{"model": "self-supervised image encoder", "dataset": "patchworks of several textures", "train_examples": 72500, "image_size": 32, "crop_scale_min": 0.2, "horizontal_flip": true, "translate": 0.06, "color_jitter": 0.4, "method": "barlow_twins", "arch": "mobilenet_v2", "norm": "batchnorm", "hidden_act": "gelu", "depths": [2, 2, 6, 2], "kernel_size": 3, "stem": "single", "expansion": 3, "widths": [16, 24, 32, 48], "projector_hidden": 1024, "projector_out": 512, "projector_hidden_layers": 2, "init": "torch_default", "residual_init": "zero_last", "optimizer": "adamw", "learning_rate": 0.0023, "beta1": 0.9, "beta2": 0.999, "eps": 1e-06, "max_steps": 16800, "batch_size": 256, "epochs": 59.3, "lr_schedule": "cosine", "final_lr_fraction": 0.1, "warmup_steps": 500, "weight_decay": 0.04}
Rows from block 9, named by matrix and row number. Rows with one number belong to one channel. Each number is 128 + 24 x the weight over its row's rms, rounded and kept within 0 to 255. All counts start at 0. After the name is the row's rms in percent of the matrix's.
# convs0: expand pointwise conv (model.blocks.9.convs.0.weight, 96x32x1x1), inputs 0-31
# convs1: depthwise 3x3 conv (model.blocks.9.convs.1.weight, 96x1x3x3), a 3x3 kernel
# convs2: project pointwise conv (model.blocks.9.convs.2.weight, 32x96x1x1, transposed), outputs 0-31
convs0.2 088 [124 114 146 171 135 135  94 144 106 141 140 135 141 153 166 153 139 149 141 117 107 121 145  78 133 127 141 149 185 150  79 128]
convs1.2 087 [141  84 124 168 129 163 128 119 138]
convs2.2 074 [117  95 130  98 176 143 134 128 139 117 148 140 117 158 113 126  83 110 107 129 130 119  83 111 132  81 111 123 131 164  91 165]
convs0.3 101 [126 128  71 165 130 148 155 138 116 108 108 135  95 148 142 148 176 150  99 141  77 108 102 128 147 138 111 145 139 157 115 130]
convs1.3 105 [128 135 109 135 158  98 117  75 120]
convs2.3 103 [124 147 138 110  85 132  92 112 121 110 103 117 119 150 146 160 152 137 167 150 137 162 113  84 168 108 101 156 110 117 154 104]
convs0.8 099 [ 89 129 148 146 135 128  86  98  94  79 111 117 108 146 148 178 129 135 107 103  94 120 117 103 142 108 137 130 160 152 122 104]
convs1.8 103 [132 111 127 162  77 156 134 111 131]
convs2.8 092 [119 178 154 144 129 124  95 114 143 115 135 133 158 134 113 176 145 129 117 155 164 151 108 142 143 102 153 144 178 160 154 134]
convs0.9 098 [ 85 135 126 115 111 126 122 109 108 110  62 190 127 164  98 152 132 136 134 154 140 129 110 137 106 106 153 134 141 133 120 102]
convs1.9 120 [129 104 133 110  81 106 123  88 124]
convs2.9 143 [ 89 112 144 141 114 117 129 126 147 180 153  56 136 159 158 104 130 145 131 107  93 144 145 151 125 139 129 109 142 144 116 108]
convs0.10 101 [101 138  80 147 153 146 134 134  92 115 115 142  92 137 117 104 138 134  84 146  90  86 122 147 175 138 129 115 151 144 103 121]
convs1.10 100 [106 133 129  90 149 163 119  89 124]
convs2.10 094 [149 145 164  86 110 139  98 123 140 123 124 138 122 183 113 146 137 147 164 159 116 155 127  93 160 120 101 178 112 129 131 119]
convs0.15 100 [ 97 140 162 147  78  85 139 106 128 125 104 159 122 122 167 138 159 148 101 134 142 157 153 157 138 125 127 155 136 100 133  93]
convs1.15 101 [145  96 144 144  79 135 126 158 133]
convs2.15 093 [ 96 139 135  85 103 136 148 102 140 110 124 115 159 127  83 112 132 122 120 130 112 177 113 170 113 146 131 141  98 114 118  73]
convs0.16 096 [138 143  93 125 122 141 131 171 101 108 106 166  97 109  90  95 138 119 128 126 127 141 130 171 137 104 107 111 121 184 118  95]
convs1.16 115 [109 138 134 144 136  85 155 128  86]
convs2.16 087 [112  99 122 168 127 118 121 160 181 152 123 105 120 149 127 111 133 121 104 109  95 138 131  75  99 119 130 147 154 133  92 166]
convs0.19 094 [121 111 177 147 137  95 137 147  77  87 111 161 113 151 163 136 108 163 133 118 107 139 141 111 148 147 117 157 162 117 147 128]
convs1.19 109 [133 140 119  95 172 165 125 151 118]
convs2.19 083 [122 158 123 132 122 154 164 140 164 117 116 104  99 167  86 113  95 100 113 121  97 146 141 112 114 150  81 172 126 129 134 119]
convs0.20 099 [105 127 102 116  92 142 106 142  83 111 157 138  91 150 136 125 132 105 117 159 125 118 127  87 154 129 102  97 125 178 125  89]
convs1.20 092 [118 129 113 136  79 118 133 172 146]
convs2.20 109 [183 125 157 114 176 145 130 170 110 131 166 104  89 138 130 131  94 179 124 127 119 133 113 116 111 124 106 146 128 114 148 139]
convs0.22 094 [108 125 137 126 102 138 176 135 126 160 120 113 105 145 133 121 163 104 105 150 151 131 100 130 107 165 149  80 105 182 133 107]
convs1.22 092 [128 112 124 135 190 140 138 151 145]
convs2.22 077 [ 97 109 131  96 113  97 160 134 156 136 118  91 141 155 151 105 121 150  85 109  85 137  79 118 133 146 149 107 159 118 124 126]
convs0.23 101 [121 139 141  89  89 142 132 124 118 113 153 131 114  83 118 121 107  90 108 163 123 105  99  84 172 152 112 121 151 141 105 155]
convs1.23 101 [107 101 111 150 129  92 126 166 105]
convs2.23 090 [122  93 156  90 156 130 141 127 112 134 123  74 138 159  97 147  89 130 147 119 143 160 115 167 126 119 116  83 106 148 145 117]
convs0.24 107 [163  99 146  95 158 102 144 127  96  97  96 141 123 138 139 133 116 130 120 118 110  93  97 142 160  92 118 122 191 142 121 125]
convs1.24 100 [129 108 122 124 182 141 150 153 152]
convs2.24 086 [141 106 121 147  93 106 153 122 149 151 109  97 129 152 165 113 127 133 110  73 144 148  90 121 106 126 134 144 124 123  84 176]
convs0.27 096 [ 77 149 123 127 149 168 117 144 119  86 121 168 128 133 105 112 114 140 126 124  54 113  95 121 144 102 129 117 139 130 119 115]
convs1.27 096 [124 119 117 127  83 148 142 176 135]
convs2.27 083 [184 123 121 140 139 177 146 168 141 103 126 134 124 130  93 132 130 128 147 143  90 112 101  96 124 148 127 178 109 103 150 142]
convs0.29 097 [133 119 124 173 134 157  78 125 132  69 110 130  94 158 139 102 150 113 104 130 115 100 103 140 106 151 119 134 107 163 114 113]
convs1.29 094 [118 148 112 128 176  92 112 110 113]
convs2.29 067 [162 132 125 125 115 111 183 142 127  97 117 102 129 166  92 131 135 107 136 136  78 147 122 116 157 132  80 138 139  95  99 137]
convs0.30 099 [116 127 108 144 126 154 140 185 142 136 125 134 131 122 168 115 152 146 165  99 111 156 181 129 165 171 105 122 126 137 124 105]
convs1.30 100 [156 154 166 128 117 125 116  89 106]
convs2.30 081 [118  92 117 125 140 106 166  84 111 123 119 110 130 126  91 126  65 124 120 115 177 147 104 134 136 103 151 103 140 152 131 101]
convs0.32 104 [137 171 110 120 127 150 166 119  97 123 100 138 164 107 106 131 118  98  87 125 135 121 118 120 126  85 102 151 109 182 148 110]
convs1.32 111 [135  89 135 130  76 140 138 151 139]
convs2.32 109 [119 116  92 136 127 166 118 112 113 153  98 112 127 164 123 123 111 133 140  78 110 159 113 101 123 116  85  94 168 113 113 163]
convs0.33 107 [ 90 105 102 139 120 166 129 187 133 122  96 112 146 144 147 140 135 150 120 133 105 112 127 133 165 118 100 122 177 149  93 108]
convs1.33 099 [128  92 123 100 101  96 136  93 125]
convs2.33 147 [120  82  98 159 140 105 151 104 146 131 138 118 114 115 113 143  91 118 101 116 135  82 149 140  87 130 161 106 163 154 107 107]
convs0.35 097 [120 141 125 104 120 152 136 117 103  88 126 106 145 129  99 109 102  82  95 171 162  90 117 111  78 138 111 119 139 142 137 109]
convs1.35 104 [137 142 114 152 152  96 102 101  95]
convs2.35 092 [108 152 110 119 157 160 141  64 119 116 149 108 179 116  93 122 115 119 147 137 161 144 104 160 114 132 126  93 141 123 106 142]
convs0.37 107 [173 147 149 121 114 154 116 132  91 117 147 102 151 111 127 126 164 151 142 177 105 123 132 143 159 105 157 168 125 106 144  92]
convs1.37 089 [ 98 117 101 110 120 103  94 110  97]
convs2.37 090 [115 142  99 144 129 119 149 115 133 118 142 149 121 112 113 150 105 133 102 134 148  80 171 166  77 145 145  81 137 140  88 130]
convs0.38 097 [ 89 126  84 141 162 155 127 110  94 132 131 147 142 107 119  93 154  92  93 172 112 117 155 118 138 130 110 128 112 170 111 137]
convs1.38 100 [115  92 113  98 145 100 117  92 117]
convs2.38 136 [ 98 119  91 141 145 126 123 129 148 128 126 103 116 141 154 115  84 134  85  99 110 117  82  72 110 101 168 125 120 144 136 124]
convs0.39 092 [126 135 154 164  97 121 122 102 125 147 102  89  85 137 149 129 115 124 105 161 138  90 137 110 150 152 159  97 115 105 148  85]
convs1.39 082 [128 115 127 122  83 119 154 163 159]
convs2.39 107 [ 93 108 188 124 102 155 126 139 131 127 172 124 163 141 123 139 114 150 113 119 126 153 102 162 120 133 129  87 107 136 146  81]
convs0.41 099 [133  80  83 117 154  97 122 139  99  90 122 141  99 168 128 119 144 101 114 172 111 116 125 129 163 111 129 105 144 126  92 128]
convs1.41 098 [130 147 129  95 150  96  97 144  96]
convs2.41 105 [101 188 154 148 139 106  96 119 149 115 157 136 120  99 155 144 159 161 137 148 122 100 130 126 141 112 144 176 129 133 163 110]
convs0.42 102 [141 155 105 154 118 130 181 136  95 144 135 113 113 122 165  97 118 136 122 122 154 130 133 100 113  87 175 121 142  81 100 120]
convs1.42 096 [124  84 123 113 166 117  98 140 110]
convs2.42 109 [120 127 120 141  94 162 112 108 138 110 138 159 139  88 136 196 136 118 125 157 111 125 133 137  82  90 129 155  97 131 114 108]
convs0.45 095 [138 100 117 173 124 153 129 127 139  79 122 107  90 147 150 118 161 131 113 153  93 121 104 124 129 129 133 100  97 189 119 134]
convs1.45 093 [138 116 106 115 102 152 124 162  85]
convs2.45 118 [175 171 132 134 134 182 138 124 154 124 152 122 110 129 135 154 125 151 124 164 122 114 116 116  78 126 114 167 108 109 159 101]
convs0.46 103 [116 110  98  94  99 129 136 124 128  65 117 149 113 123 123 114 105  72 120 110 154  89 101 143 136  93 127 117 136 117 150  99]
convs1.46 091 [105 102 118 103  92 148 126 168 126]
convs2.46 091 [120 130 155 128 133 106 107  95  95  76  85 116 118 122 128 145 106 155 101 102 162 168  94 115 138 115 144  97 121 137 113 156]
convs0.47 093 [120 130  91  84 123 124 132 108 133 137  81 149 113  90 132 117 134 109  99 136  98  98 157 121 153  76 110  97 128  94 134 111]
convs1.47 136 [130 124 128 133 197 136 125 146 129]
convs2.47 097 [128 144 131 125 163 136 139 117 169 160 110 127 107 176 126  97 108 137 149 125 113 119 155  93 118  86  96 109 145 172 149 154]
convs0.48 095 [105 128  89 110 137 146 131 139 155 158 145 117 125 102 126 112 111 137 153 123 151  95 130  94  91 115 138 140 100  88 101 189]
convs1.48 103 [160 138 160 135  88 139 149 104 146]
convs2.48 093 [125 138 133 126 152 122  75 126  99 116  99 115 145 138 160 146 135 108 121 142 149 122 114 129 104 109 123  86 108 191 125  76]
convs0.51 098 [ 91 157 102 151 134 116 119 180 118 123 148 105  88 156 151 151 137 128 116 143 101 120 139 108 139 140 127  85 101 159 173 126]
convs1.51 101 [143 146 146 116 159 102 100  94 104]
convs2.51 100 [131 130 127 159  74  97 124 114 114 150  97 156 149 151 117 130 136  99 114 136 134 114 145 107 119 104 172 131  69 137 166 137]
convs0.52 100 [116 148 114 136 127 147 144 122 118 131 132 152 156 119 147 128 175 123  94 157 177 127 108  95  90 155  82 159  95 138 150 123]
convs1.52 095 [110 136 132  95 156 156 119  94  98]
convs2.52 084 [131 115 144 144  99 127 104 148 100 128 124 138 186 140 136 145 124 163 143 130 174 108  71 138 128 161 123  82 115 105 126 134]
convs0.53 106 [122  98 104 141 102 155 148  99 152 154 109 120 117 115 160 126 191 145 110 122 102  93 106 112 150 126 135 122 155  92  95 138]
convs1.53 143 [129 133 130 140 195 142 119 140 120]
convs2.53 102 [134  77 103 130 139 148 134  79  96 120 117 124 158  80 130 150 129 117 128 104 129 145 154 162 123 145 144 100 114 114  76 136]
convs0.54 100 [ 97 148 138 155 173 106 110 166 122 124 136 112 103 135 125 179 139 152  84 136 127 109 169 113 160 146 112 107 109 151 143 117]
convs1.54 099 [124 101 123 133  84 122 153 155 161]
convs2.54 089 [143  84 152  92 164 115 118 164 114 127 132 125  50 148 141 139 126 148 127 128 146 135 130 123 150 123 123 157 142 146  90 149]
convs0.57 093 [139 105 117  94 113 139 124  99  88  92 101 135 104 157  90 107 130 129 109 148  94  96 108 132 126 145 107 130 171 173 111 116]
convs1.57 099 [142 174 150 115  91 103 113 131 121]
convs2.57 099 [140 150  84 121 140 164 151  73 145 113  79 142 137 131 107 114 151 110 142 132 121 147  90  99 108 129  98 148 138 107 132 158]
convs0.59 101 [171 193 140 156  95 136 125 117 145 163 134  86 154 126 119 103 102 124 128 112 117 142 146 117  98 108 154 119 100 115 153 123]
convs1.59 108 [ 94 117  91 111 142 118  98 126  96]
convs2.59 103 [ 67 101 118 137 131 128 132 135 142 142 132 136 160 117 121 143 118 117 116  94 107 117 121 155 102  72 157 168 159 128  86 130]
convs0.60 102 [117 117  94 121 104 122 121 132 135 119 104 123 125 147 152  85 147 111  98 150 143 100 135 144 119  40 106 126 120 111 101 138]
convs1.60 097 [118 126 118  79 117 176 120 132 125]
convs2.60 110 [122 150 150  95 147 154 126 112 123 124 111 143  68 117 112 134 110  99 155 108  86 117 138 152 136  88 124 125 136 167 174 115]
convs0.65 101 [173 139 157 122 144 132 135 122 115  88 122 120 154  92 162 102 107  82 100 164 163 115  93 124 113 150 132 104 127 157 131 127]
convs1.65 079 [117  91 119 105 178 108 123 130 118]
convs2.65 083 [ 72 154 107 105 110 127 130  80 118 101 137 114 178 135 137 181 110 136 140 142 142 164 109 147 122 124 116 138 124  94 133 130]
convs0.66 106 [ 78 107 102  71  93 136 116 131  79  97 118 136 132 136 103 101 103 116 116 137 148 106 127 133 121 111 102 124 157 146 114 155]
convs1.66 110 [ 95 120 141  90 126 168 100 125 134]
convs2.66 125 [138 157 158 112 169  92 155 125  79 108  95 118 135 155 115 156 108 140 156 137 144 161 105 146 174 124 103 142 124 127 119 146]
convs0.68 111 [162 168 109 168 125 139 143 153 123  92  99 144 124 152 166  98 139 124 109 118 135 129 119 116 133 105 188 108 150 146  96 116]
convs1.68 090 [131 101 134  99 165  90 130 101 132]
convs2.68 144 [107 169 146 115 116 148 143 120 130  94 129 153 125 142 100 162 127 170 150 167 137 168 111 136 153  87 103 156 119 108 159 139]
convs0.69 092 [ 91 144  87 113 108 140 169 147 151 141  97 144 123 113 129 113 140 140 153 135 166 116 114 127 102  79 132 130 109  67 134 133]
convs1.69 098 [128 121 133 126  88 119 153 171 159]
convs2.69 082 [104 108 144 129 154 163  95 130 112 128 134 155 131 123 165 162  99 134 134 141 131 134 114 127 110  85 145 119  87 160 182  94]
convs0.70 095 [ 93 144  91 131 138 127 130 155  80 153 145 119 113 178 163 148 136 137 102 137 127 153 141 131 130 176  93 153 115 157 111 121]
convs1.70 102 [103 115 145 137  95 140 154 126  82]
convs2.70 082 [107 131 107  87 105 130 104  98  89 113 114 115 101 121 135 139 149 132 179 117 152 126 141 132 112  94  86 113 102 148  81 138]
convs0.71 098 [123 127  97 204  92 151  75 131 122 147  95 140 117 129 139 114 117 139 109 141  99 121 130 102 121 112 120 156 150 157 135 130]
convs1.71 088 [134 100 126 148  69 150 131 125 125]
convs2.71 075 [122 184 127 103 141 160 151 161 143  92 138 139 153 145 134 152  94 142 173 125 146 106 104 120 141 112 135 162 125  91 123 102]
convs0.72 096 [135 125  93 153 124 132  90 131 120  95 125 140 116 128 118  98 111 141  97 189 111 110 129 125 175 105 136  76 128 157 107 123]
convs1.72 090 [111  99 109 147 166  91 129 137 106]
convs2.72 089 [149 167 160 135 112 123 135 143 137 123 138 139 113 171 101 146 146 154 151 162 126 161 139 110 155 119 123 186 151 122 140  79]
convs0.75 099 [136  94 111  95 146 124 117 129 116  93  80 129 126 126 126  81  99  81 121 121 140  98  97 134 112 124 101 109 153 132 173 141]
convs1.75 102 [101 150 113 155 109  94 123  98 104]
convs2.75 100 [146 158 145 133 136 122 145  89  98 110  94 116 150 126 118 156 131 152 154 124 127 161 102 145 151 117  74  80 146 141  94 145]
convs0.76 109 [ 98  90 125 135 121 167 137 176 167 121  80  96 141 141 147 123 117 141 138 141 131 127 152 107 148 144 109 163 155 164 114 109]
convs1.76 111 [138 110 128 103  87  98 114  93 115]
convs2.76 130 [109 123 103 145 126  95 162  82 129 119 142 121 112 149  82 151  99 149 132 146 126  98 148 142  77 133 146 128 170 157 113 115]
convs0.78 104 [126 116  81 121 117 126 141 105  91 122  91 147 159 158 121 123 168 108 122 101 117  97 133  76 178 134 151 131 142 126 111 125]
convs1.78 116 [128 137 130 139 191 152 124 147 130]
convs2.78 100 [112 106 108  92 138 157 107  95 107 168 131 122 127  96 159 129 149 149 143  66 123 129 174 135 141 109 131 111 118 159 140 109]
convs0.80 095 [132 129 126 137 112 147 111 139 123 104  85  77 152 148  92 109  93 110  98 171 165 118 155 103 110 129 132 111 103 132 129  94]
convs1.80 109 [127 139 148  83 129 149  84 115 141]
convs2.80 081 [131 143 115 130 156 144  89 134 148 130 122  89 156 161 103 161  81  96 126 151 165 106 167 151 111 137  99 124 155 125 114 132]
convs0.82 101 [144 124 124 138 125 115 124 130 109  91  96 137 114 139 141 133 200 123  79 146 117 139 128  90 124 166  81 147 145 127 124 151]
convs1.82 074 [116 109 119  89 175 154 124 115 122]
convs2.82 088 [125 150  91 127 107 108 100 138  91 117 137 132 128  69 150 128 157  98 161 141 145 109 149 149 140 177 126 147 102 133 109  99]
convs0.83 104 [168 110 140  93 137 166 153 108 125  88 122 140 128 156 159  88 116 106 106 133 127 137  67 157 106 121 154 113 126 134 122 116]
convs1.83 091 [115 144 107 104 161  97 130  87 124]
convs2.83 090 [137 139 130 100 118 147  86 122  73 103 131 111 136 138 161 158 109 129 149 120 117 113  93 106 158 125  81 146 148 149  89 146]
convs0.86 101 [127 136 136 116 151 112 154 162 139  89 145 179 114 112 113  78 130 105 118 140  86 140 134  95 176 131 123 129 154 136 157 138]
convs1.86 086 [138 121 139 140  81 175 134 114 137]
convs2.86 080 [141 135 100 163  96 160 154 160 134 126 149 122 127  66 138 161 123 113 122 115 126 149 134 138 124 111 130 185 152 101 106 150]
convs0.90 097 [122 115 129 118 167 107 157 116 127  60 117 119 126 117  99 104  86  96 139 144 160  93 112 129 129 123  95 131 162 116 102 122]
convs1.90 086 [124 149 125  94  97 171 109 110 120]
convs2.90 081 [121 136 150 133 109 104 135  59 113  84 114 107 159 109 127 133 101 146 107 139 164 165 103 135 142 110  92 108 128 139 141 148]
convs0.92 102 [160 139 155 111 114 107  90 100 113 114 146 158 120  99 144  76 110 118 123 107 141 136 167 119 167 124 116 132 184 126 112 131]
convs1.92 086 [137 104 140 140  71 141 151 137 145]
convs2.92 090 [176  92 105 166  97 178 132 122 119 157 120 131 150  78 122 117 146 123 131 121 113 140 163 142 114 135 113 161 126 104 106 149]